A small masked spectrogram model, trained from scratch.
Data: 39062 training examples, 33.4 epochs.
Rows from block 5 of the encoder of a small masked spectrogram model, named by matrix and row number. Rows with one number belong to one neuron. Each number is 500 + 25 x the weight over its row's rms, rounded and kept within 0 to 999. All counts start at 0. Numbers have three digits each. After the name is the row's rms in percent of the matrix's.
After each neuron's rows are labels from the 100 clips, of 14976, where the neuron reaches its largest size: "responds to" is what is common among them. Only what is clearly more common there than usual is listed. The data: synthetic speech, music and everyday sounds put through simulated rooms and audio effects.
# gate: MLP gate (encoder.blocks.5.mlp.gate.weight, 512x192), inputs 96-191
# fc1: MLP up (encoder.blocks.5.mlp.fc1.weight, 512x192), inputs 96-191
# fc2: MLP down (encoder.blocks.5.mlp.fc2.weight, 192x512, transposed), outputs 96-191

gate.93 074:491508513484439446473490515477477490489515517522522540503508512485513523487484519446463507489503543493498530483491500481512492495511473448404492516510480492473488512534493502466400523618511479488485489504532559518483484488497484463488501516475488503589521511493499518519458513515498505499
fc1.93 044:505524476495478485511503492543502496498529489536471528550483481536516521488491501494507517418474508488438489510496555512506522499498500488506478502454539416504496480512507501504509516488492491463496528511489510510444524523535505489512493503474511514513537545549531470467493485522483466456
fc2.93 033:523563534507480473475509497494539466487525495537466499506502511500559516525516478455479510487468483494460505533515541487517470507483505469451490520482475491492501522500502466487455528582454497476488514484509529443466460506512490507514503517486506482510507524532519450502478518537500498470
responds to: dry; everyday sound

gate.333 123:536472535484519487468498491474468496505511475519503497520515485555482536457489482507509506515532500482496511486530545466538493466504507501523500547500467557519492531501521509506445541522538451473485539502523566519505539510475481453527503493498558494539508499503523488510494493508470513497
fc1.333 147:536495503489513439497546527477543481511426514551484518540484508498498509532518464486515480501484462531490500531517524477491473478522533489514480468520487516450469519487477492492502473493454502527484519484542530477494486497464468470487555543532481534478555490525508517494489525500532510452
fc2.333 149:519486526515554439505478472492531464521502488484485494538542481517506497478522468534516492539514478485505517466480507484512547443531489494497499506553499481478497514480523458543481551479503469520474473505503514535516489496500485469491518471489530462490497465550530488510480540477509530481
responds to: speech; dry

gate.310 112:522529511490485487476479501503466455515487557530524535517503520492510536495535478500500465518516502523496496442483487522524468464496499466463472495485513513473500519484473449501484505532496499457542476515498520531536483507505481503504511480493451491510475510499493477513491538499499521489
fc1.310 110:477550466498443554489437518513497492469490505533494515507466485487515529489479517506484503478509504481505525485518506496501546486481502496498474502493509512514537513489474518491465586494498501479511512522472488527509456454528499487528479444505499464544474551499524498499523468528493504499
fc2.310 104:486509512554484468497506494484543498486486483551516527530531482528503478517529513475474503490464495527487501491531566495479547532537485514477539518510468506498488537534555512514509545454490513470510484493514505502467472499530487504506480505482521466509456466552491476447463492497504470533
responds to: speech; dry

gate.191 089:516497479468475503464447521498494457486465513516508491498484550514507498548470484510470553469519501513496497535471507497518502479511513485493532494514499529495487501518502483458436521532462505517495488499531550493483506444503493490523516483510471474533480530530497545566506521521536504485
fc1.191 096:478502492518521486549519491482490494517487507498471492505527475506461473460453465514522445508514504454508497483456488535478461495489519509492509519528501518477513496499533494539492498493513525495465483528472513522512479538494489523510476534493490518502555445483479505505517546479531522467
fc2.191 092:471525533506483506490505484511491532509458517471544466539481470512483492503479525510500506446487532497519516445524493511540527508547541466468522506471448495529498503511479538524488519518485526507502526448513485527478501549514468453476468492531514499516488524511500524479517484493466434559
responds to: speech; dry

gate.270 110:452506501497491488441479500512485520490487536521496518517495504533503490493459488516498526453510495470491508507498503508511466503501488488474512527475486477517456478505462515500466512533524481483480488524556516530442510483503467526559541505477515501539493558507518454534526522541533465521
fc1.270 115:457483531518561531515528532503526496510481484481491532531508523531521467493533512501511482494549452455455471533519527505440510520509514491516496528502527481466490519520550502500479482491493505445513523518506518509514513539489524475500488572496474527528515439493505497473528485516538498450
fc2.270 117:538475490483504483528492509482531521492498505490509483542478494469475485533548503502561526516460461507501507497569490515507546498538512502519530490561481469470503507500468464524551512463510489520475506474505491483508480486522508531478525491481507456452452500493502509462483451476484538548
responds to: speech; dry

gate.388 095:505472550515514471482510498519504453467482538475499501482488512532496506505495457479499459488498544476497526494496484507550514499501482449420528543519487495461456488508495476483456487552471485451494508490532509501498520506509497442494485509517474489572499523515516506503498488518529512476
fc1.388 090:526513520505489510480506486539494495496482510497458547497504493528459497470521469516561507464513524465495532472466511537534486475473504479511516481516519501456520493497491474515498527500518483470493473496497489510541477493499524482551506498502464534527533534525511470485522512503518514529
fc2.388 096:510506502468524533482496494504530498550536467502433471490490470480491489475484489509567521547508502496489492505523513476503475507478482523505516500520493522535500488504529531525489533489518501534501498521472498478547512482455524527496429521491527470505513533524537496525533508511508540484
responds to: dry; speech

gate.501 096:463514536533454473483513465512488503489474462533541512517502520502509509521508500449446513492465495519521497499526531481490515470471484463462492519536472459510492505503517493452430510538535473472496481506534520512426493478504533487534525479493476504515464489507505510521452481484465505554
fc1.501 076:487490479507511520542506517495518521556517498468473520513501516507512478505512492471543506508484528504485539511505481474509510483525494480469538480475496544493526534510545536462497493510489513538466530524444506517531498494540475526513492510517532461495535491525476552450480504500508494494
fc2.501 081:491522573526532476517531490467472525496444530495556488507501489522533461517461495508483469491510508525485472491482501482474530475501538518479459502475474520514503554491523527520493504486507523486467490509508536526459503498514496484504502502493523468495497461463496554518492531506510466499
responds to: bit reduction; distortion

gate.211 105:541523528514499514469539511478488518496547492524541541504491515506547533503498532487502508491497525509464502462526516475489542503529440471449480517528502482524474495469478554472488538530494488489497523506568518471511487496514451455487455490523532497505493469511509495540430511482487488513
fc1.211 101:491514508475457495506494525484480518513498515509535541482549505480525489498492516492528520526482534499495494468542518485519523520537491453415539483496455466509474524493506505488488524530513515506515502523525523434559482508496476520474480496464526486529467476502476479497474473508488459533
fc2.211 104:437520499515512534506512492488491470458462525509481534493547519525507478468500477499550497548491496505478531525503512491521486506497500513491526546545508523510482484471538504508502473492494512479477476516498486464498462487458531517515492489523516509527519476488513486525507543514526482463
responds to: dry; speech; wah

gate.193 080:518498520514487476487534515445541514484508534522447531528522498532538466497498506523517553457480531478509532509491532497517500477531458506455515493497525504493447520509498546488498501544514461495458498578569540517532472523486490472514508525476500524530536439502523500506458495491502489495
fc1.193 067:475542514511483536474488506525533508418538532514477545498510461499496500492520482506482530479490533493494514464469450496529500478461495520502516496532499495518482491511516490534500525509466511482496515508560461473518441480517466467524494457509496495538515523497549502514475502496496487494
fc2.193 059:452470504484461500532507471497483475500465488472549491507522456481512483496461515501498535487514488491481517533513510506507481513518505520512511498498523463494472507511534484509497468496483541500511503535493474500481485506490522526454520492474442530482497431487468487496536509483530484488
responds to: dry